config.toml
num_classes = 8
encoder_norm = "batchnorm"
decoder_blocks_per_level = 2
residual_init = "none"
optimizer = "muon"
batch_size = 64
final_lr_fraction = 0.01
Rows from block 0 of the decoder of a small segmentation model, named by matrix and row number. Rows with one number belong to one channel. Each number is 128 + 24 x the weight over its row's rms, rounded and kept within 0 to 255. All counts start at 0. Numbers have three digits each. After the name is the row's rms in percent of the matrix's.
Before each channel's rows are labels from the 100 images, of 14976, where the channel reaches its highest value: "top examples" is what is common among them. Only what is clearly more common there than usual is listed. The data: single toy objects rendered from many sides on busy backdrops. In brackets: how many of the 100.
# convs0: first 3x3 conv (decoder.mid.0.convs.0.weight, 192x192x3x3, each kernel summed), inputs 0-191
# convs1: second 3x3 conv (decoder.mid.0.convs.1.weight, 192x192x3x3, transposed, each kernel summed), outputs 0-191

top examples: house (63)
convs0.11 050:169125080097168130141110102114124122139118110138107118113139145147106119128121107109167117121119093119151133148109111127110141131136159145163148136175130123120151122077166126140124120135124179106136139126126140103166144087126186129135101158102108075125162110066126116135121119158123110104133132172101147114114121133118101112143118143166172108120109147186139135123119100123139124081129103108100138140106116182117150116111119131105141123145177116095106145123132146114111101164172093160076148095143107150123110090126143100125048108103141141094093135133138141158173145132168109113
convs1.11 094:143081152155115121146120140088119108109139099116202138107107098113137110116125117101122138122145095152126136116107138144144100155136105137123111137099127147104124103130163115096140112151156154148130079169108114111143140152096124111106103104110160107155089100123153093164036112094150118136160127115131128180157117103109122095149112121137127125164105113106118142118103133108104150148099078121125198127127113163118113136161133145154098132090148093163121124111118101130125117137114134072140123151106135127170154161116142130102132087131101188120132132103090106107158117125102139108

top examples: barrel (29)
convs0.144 042:133127122134084139133131124095145120128198101157142173113128109113114108139107079143084139106085100085120126136177084119119120115140097162122091130139169140144146144187129081141147106105145102113153124143109140161109163154144112134112105160113142095101159119125162119094116130153139116133102119133102113123104125107116147135137130138098129101116088116073146134131143103140108107132125125114120114077106137113099127104109112170112164097113102115114113118135138056122093141083148115095163166138109139116111169125099124139106103085117155134128111168107112105151113099113158174105
convs1.144 094:118118147159128069151136132097153117110100138176173112125140093151135182129135117128102114114135150125143141120095104114110083114164126162151126107150146141140107100118149117132112142123132102142158179187119100101124133093146133155125137137099147100151126123110124081129119141122148127128116101108134132074174103088130147129170157128089169115117107129118125162155143134114094156161109150118117146129120113156123106138123137062165115144170134171106107105127147163147104097096122136089153142151136154109151139140127191130094144112094144132133164089109080132121175130125142164130

top examples: truck (28)
convs0.13 048:131118103100117160100109141063153107108140127141101187161127125119102111160111093128110096122115111107146146104139078125127116094138114139123109092071114152139110127184154092115138113149140156131131141128162121106156117170099121142146145151161128111120091188154149151094139121175119132137138157091157112078071094143133135127152137113141117110155131170178122149120114136093127145145110111122125123122118100150111102110119138137135139138142122117132118112093113103125099125124170112099136138082144123092137105120129138100081112079132141091097141118153074115106141181151108117094
convs1.13 102:146112099098133110091112115071107093074119110106131090154124112123086143138132169112138171135136077123109132131088095123166141155102146152156133113167156136128124114149158163142155122111158088126117116077094106119144137154140118116111092123072178113141095124096127121135105139146132091118150132089168136095121166123120108096144177146177132148139122139088128102134113131113101141133145092155116133117168114128152151155151126147112143130130138087151153093093120120148145135146090133106146126126128152107095119135129172091133159061112132106119092107119130147159140093144128138120

top examples: truck (38); house (33)
convs0.4 048:134164128096123105094150142120101139141145120152099132154126117136141138163139108126085120121112149083147109113106099105062189143135170149124189099110126150117085095135130131115152113130087071119088132112152130109161160139155142169093113153145129091094126076117122124121031136099144130128116145122121141129129111143166159133135140121141138135127086157148133109133119130154135144147108161118078161143163114136134138141130121084119115122086134097139133134104161155142099111109126104184116142118156120122132098117118172103130133108128123097139113114128132156140156170120108147096
convs1.4 122:126154138108140086131141158089145089103137163140153173145105112124096120137121160134143118144149119127147098146116092097192098116141138123147094118152111154138090117112145104133162129130141149154114176131137125120141145199118155106115141138136162147197153136084135118144184097060127087092092150147142116134135159102085113113133120139137160133125122146084121120146104110117114107124106180140125125114100162142122139107159128155129153104113144116184117119140129119102157111102148134090135140155111142149094124138114128138142141083099171134117096079136141116152135112091135121132

top examples: truck (31)
convs0.134 049:126094094094095147112139130118160127131075110121135143165111186108139136129124125108107163107086132108109106117098136141096135109105153131103157168111118089113115100102127114106125105161120153109170144127078142078117141125153118133097119119121126113153129161121151167114113133151122116168149139121170144137173136118107125152157108119161119112179125151165143109089102126128114140143169090092113130128122099124131101125127119134154153115098039120137092112108129166139084108079124133130093162103130151090147093119130087119124116096117146104083132124135165145158117141140166107112
convs1.134 104:134074164124092132104123144128139138094138125142134116116132146161114142063107071125110117132154159149134134121163172160117099114098122133118117133131148108131125120131133065130144131127147143128156072117147129154158137146113094189119102117118162152187105095139138103107108160109183142106085101138133101106107093125080149157101115148168112135154138127126129129144136114079172149160109129094122138123089111142138134134162119136119120121153146121176143110114131120119178073123103123141090178134125149154139135140136106172143164128147134152148149169099122115133123121148126170128

top examples: house (28)
convs0.111 049:105121140133113095148144144152121137112139079110111155173130137144130137171164084121112090155121141129125121144070121134093146133154139116137089159133127114126095147167124118103144109138113139107126196136104178174164108122134095115163099142113139128125131170117151138153095114103139103136075158100143123108092132106102138102142128117091086123123122159129118102164125118116142132142084110086121138142158128141136140131121093112086124117129127124091129155134152157080175110073120094154117141151145120135093114111158144097164145137149093133082131144138105113157109169099104130075
convs1.111 090:090133141148117135133115120102142101117133128107164105132107113089113113098122135145145133115157106156112118155133131107115135074107144111098118154168120135104116102073126154125156121112156115129126152172043159142110147105112166115110127139094125183127107121114096132147209135124124104118116137144126117115122151108066103137138089102136108088133154145122112145095113109162139184128135114126124124097165151139153139136123124159180118097133146120124134117125132102135134144192125126125210139093110096148115114136122092141100126100125122164145140117151112154125112106123179124145

top examples: barrel (38)
convs0.115 048:112169132137128157096117121148154123142171091151113137138169133141112113141158127128100090112116127153146139131125107104084117101141143142115128120136144100131123116152160131157116091131154163121127149128104148160125202158131157133148146160162094124095073140158158139091145107088162138081134093151121163141134131157113117112128161130095124099106091133158107131188141097134112144147160148146140081098100126132148106098114131120156151094157146163111144151151155164143146152106088111130141141153147128129123121072133139144155102109128176129125103145153133114115123129128086202130
convs1.115 108:141149129198109142121115115119121121167136135093096124142145121128103124154122182130111104125159114158137122149123146112093119126101136156094124144165102131110119095102139122132122158157139054111128137145126143129108112100089163069117175121108101112072123133130118087138166111090113169108190102093097138148134140117122138111122130102108140077127191165145126118141146139130095163146142099112129183118112157141134143118151138118132112132116132117138108128111104118139112149147126126114178124083113124150142138152117149100116127193171088125116109121106160143152155139102147144105

top examples: barrel (31); mushroom (31)
convs0.5 050:151103115174117134130137130157162118131227134159075087101124137145112145139125144154152096125114126120114114145132129128164153089112127126172116152152129139133151117101147128115101132126143155064139143127105123110155128102117102155134140137139110088101121123097134103156145098113170132121133131053102122109113099156145171145146153110175167136136118134166112136130097138131123173166128136129140140129142130174164132148104148113151173137087141142158173134117137158138161143140166136157127125119172095101170112118142138155146158122153124140117116148156112175146136097120152138101
convs1.5 097:127100137123133109135143154165097121099121129130179118092099119142145087134157153085102196112163136147122133136107137159137100119156125126140099141156159100123136105174124127114153155153157174135120089149139152131109132098119150098104128138126110108126134118127123101103076166204160112124104111091093118151111126123138106144135145108102140116086126142164110121155121114158094123118156125125136174141146069127122092126101118180105115135130145129123125122112146115147145150088125103136175125142148139109130112155135165141082167063128140091142128099144109139131074110109113133093

top examples: truck (35); house (30)
convs0.169 054:141123117097136153112169103126124138143159144139140089135147121101120116144139126077110164094136128113095129104144112132116137098111102132086124118078132066101107109126132136110162142123127165079130136118155133136131097116108100108106122151086137098104124158144064135136139131110161152157137125110114152131170146138143159108140121122178146144169117127175109115119126089089098141136140118128095145100137132116124093136135166137129125093116113121131102091080173162114116081123126114146168122125147137098144105093118142136109052144167134124120130084172073137124130121141168096158
convs1.169 093:146068105166122099106122138123119130109125090130168092094161112120140085118093135116135148130144118110150154130114135153062123091141108136161141156131175166118104127110122105162114107143136184123129126112133143117127148129155108163130119085149144153208098121109127117127080145161134085117123084132143141139112093137133142142171141141146140118090111080100110087122091149134082119106166112132131095126150161134139155149116118140133132149108153112107137136137129135131113130110128120170102159138143152158130133137116153153133079133117190177140147162107112114138092106126093133101

top examples: barrel (32)
convs0.105 048:142137117113130141088115111139099114142069110153107121126102134154138122128107157125130141130143128123145163117138080138122135122138116130136122133105128109101126120162158098157201154146149143144176133127101111105113112092150128166126129134132143080162113142147101146120104108150138142172083083156118172123131137149115143094145110071165171088184120093130123108107138143089126165129123131078092143112133116121138103144111141098121131113166092139114117153103178135127138055139095107141130134145161147109123114105151191161133105108125166122106125108111115145115123090133115140167
convs1.105 083:106167130131094109110157160066122127166140141129121120157105102158114162182157097120133113126147161110102122136124147108139125100153119133118111141125127112121111103097146128133111144143160157116140115116193131171153155128131103146128105118147150157118131138130110088138146149149115135128114106109125101124186126143174103087127104151037085103110139158160115113150085138128078149131104134101117140128118111187121130123136120133142133132101166111133082097132127141103139130131117110124126081154134157086166104162129110117135094170116164172127104093138090130126155130105149116148

top examples: barrel (53)
convs0.39 047:148173136092107124110108127149146142130205120165159140131123113130177118109114110147120091149084112118169125135143132111089137130146113139145113149114137148151113129150097145168151142153076163137178136165121139105120142137161132131142096088169121135137172189102122131099096188142150132069111131073096071126116110123138141137140146082165102117104116092141136127143149128119140130160116135118135139142136143110125113161128132082175166165100106103130103113114135092095132135115138128166144122108138127124126129144127127085116099125166128110143098123109120107098142102124094149121
convs1.39 093:121091128121158147190096113184076110133120138145138148113112148180157160131076146121129077125143070104135129128133135065089143113129169127126150155084114122107150114102121093140128118111156061120153106120092103117100127122181107177123157127093134107164124104140133110142176138166111136124160096139145122171139126122132138132120132059123149126105091123125114107138147126119144132162140099117117147123142189162147122116094135133132102143143152105126129116099089114134125152147134119165163158138106115135162135132140116119126099137162123125153116114168151134131146135147138135141

top examples: truck (36); house (28)
convs0.152 046:131134129161144122144136117151112143158103114138114159157154171117152131116087087124110104155093120147128140131149123138138163130148114108150119182091122147113132111124107118153134146115167191134123138101109164207111161150124159135137121109133145097145136164143132150101102145156181123141120091121140140128103081124078123152141102131179148122134103166210122126146116109151130144125161083121131100109133091143133102168146121153137138153127072148129122130153147114145142110139111185123161126126123127139121085086125149112115111071122116126105114112141141137089121170144145113114
convs1.152 103:181139124092137094166131166178093140125140142148151136106107118147156146125157067132122080121142150135148146155161140140116136115170136145112120132112146130148174117137146152125123129119149102125155105134129111147140151139105084121122151107138154085149147122110195107115115168133146121127151072121125134122116144121155148130151154149141164134140113108139125124138150146078071133163085104115131136123111105096145089147101123143120129142108163110169135118166149119178143131124094127141091201129159139137182121133127151145123109201118130151124123162154140122123130100118138134083

top examples: barrel (31)
convs0.106 046:148170153134148140142135154117183144157127115097159150104111124131167147126136127100165074136131099127094103159120093127114128142105118142129102112089136109116139131120139137109135172130148130116142150150139135099118098096166134150145089134097131155128109155119119109097090153175139118132112116140141108138117161185130066162118130089110104125130069087168115146102123108112118114135110101134078141091106129130165095127081088163139136141131124141138126124131090106167146111127151122142111126162134072106101119082110156093126122111115097121110154141103125083135131116094103084088
convs1.106 083:094157126091159128102138178136128146099093145130150101110126126147117167129114117139100078119156100113129108160174140167144174125149121106119106146148103167137081099128128101126125136136152184124139058117171157114138157106161170090121135111117152117175175142188142107110116158125131120119118136090118130139069092117121133149103152110119148148098157134155125157105139143131136102128129168124121158125112105133118128115117131123123152126140136110119133156120131124169140116204091123165107117129106123137089128157133113139109139141159126117098150148152180147133122152122182115132

top examples: truck (38)
convs0.154 054:122154125151115148160134153103159110093061084114142083106154139106093127136125120148128070099080151131117130127152143104109136118090148130131156142078142173128182140125166112098090130152094181108120147103132131150099159123116144185141129157088143107140143182146142143098117115133134131147124141169144118105076119105106114112128131119127092124125119126107117100161114111082077136126143160118144089150101124136136100112129131153119140126173086119158123114109112092120113110131161121121104122121139138136203098086108121153112161136125115127121122155119135130148137149122113118168
convs1.154 112:121131117093139150133125134161098145127141109133087111138104112115141150125106122118117058113145147174096171118173104132124163128141133137112142145089144119129149121140116079112155142118163059149145214134117111123123133157127096154119172093126128128140168100155117121082129148154128122133102097144067128145121132122172130134093088134188185134120113100141108132125150106080129103129114160104123095106100109107120098134146114121124102137144132120183135140141139140147153151155126116147115114177140128163174131142124144159148121156128150124137128155132151151140119127105153113165

top examples: truck (31)
convs0.184 051:108119112115167101168150118128135109132159099134152105186113136138139119163116091153169126146155119127159129120172098144133127129122125172106087147102129057113089128145063117107171125124137177081174123110119136175101098118110126144148113087125136128128140125111110112138112109167079112125167165133175176144134165101128105134157113133170127103132079119143114089136128117081090154142133145146126115123132134154117157141115147112122091129155117083137118126133111110123133146108157115149110111119129092123132138108143127110123119152136149123138119142152088139150151201111136162122
convs1.184 091:149164126122142140110143149114139118193126102110147139122117100116111092106129210148130126126150139133114139115188085107189146130125114091110078152121106112137155119093100146127119124131154127144122082126050135127098150106123118095119132123109136128166144095111128152159093141154091119110110141154187140091113116137193083101104108177148136146172121165142121132131115107115120136064162105122126136129117158130121158153144128081125152125140135112114151122138114126150108160152118137124110140121138099159157126137128138115129114169110142121147141108135141165144120109099117140090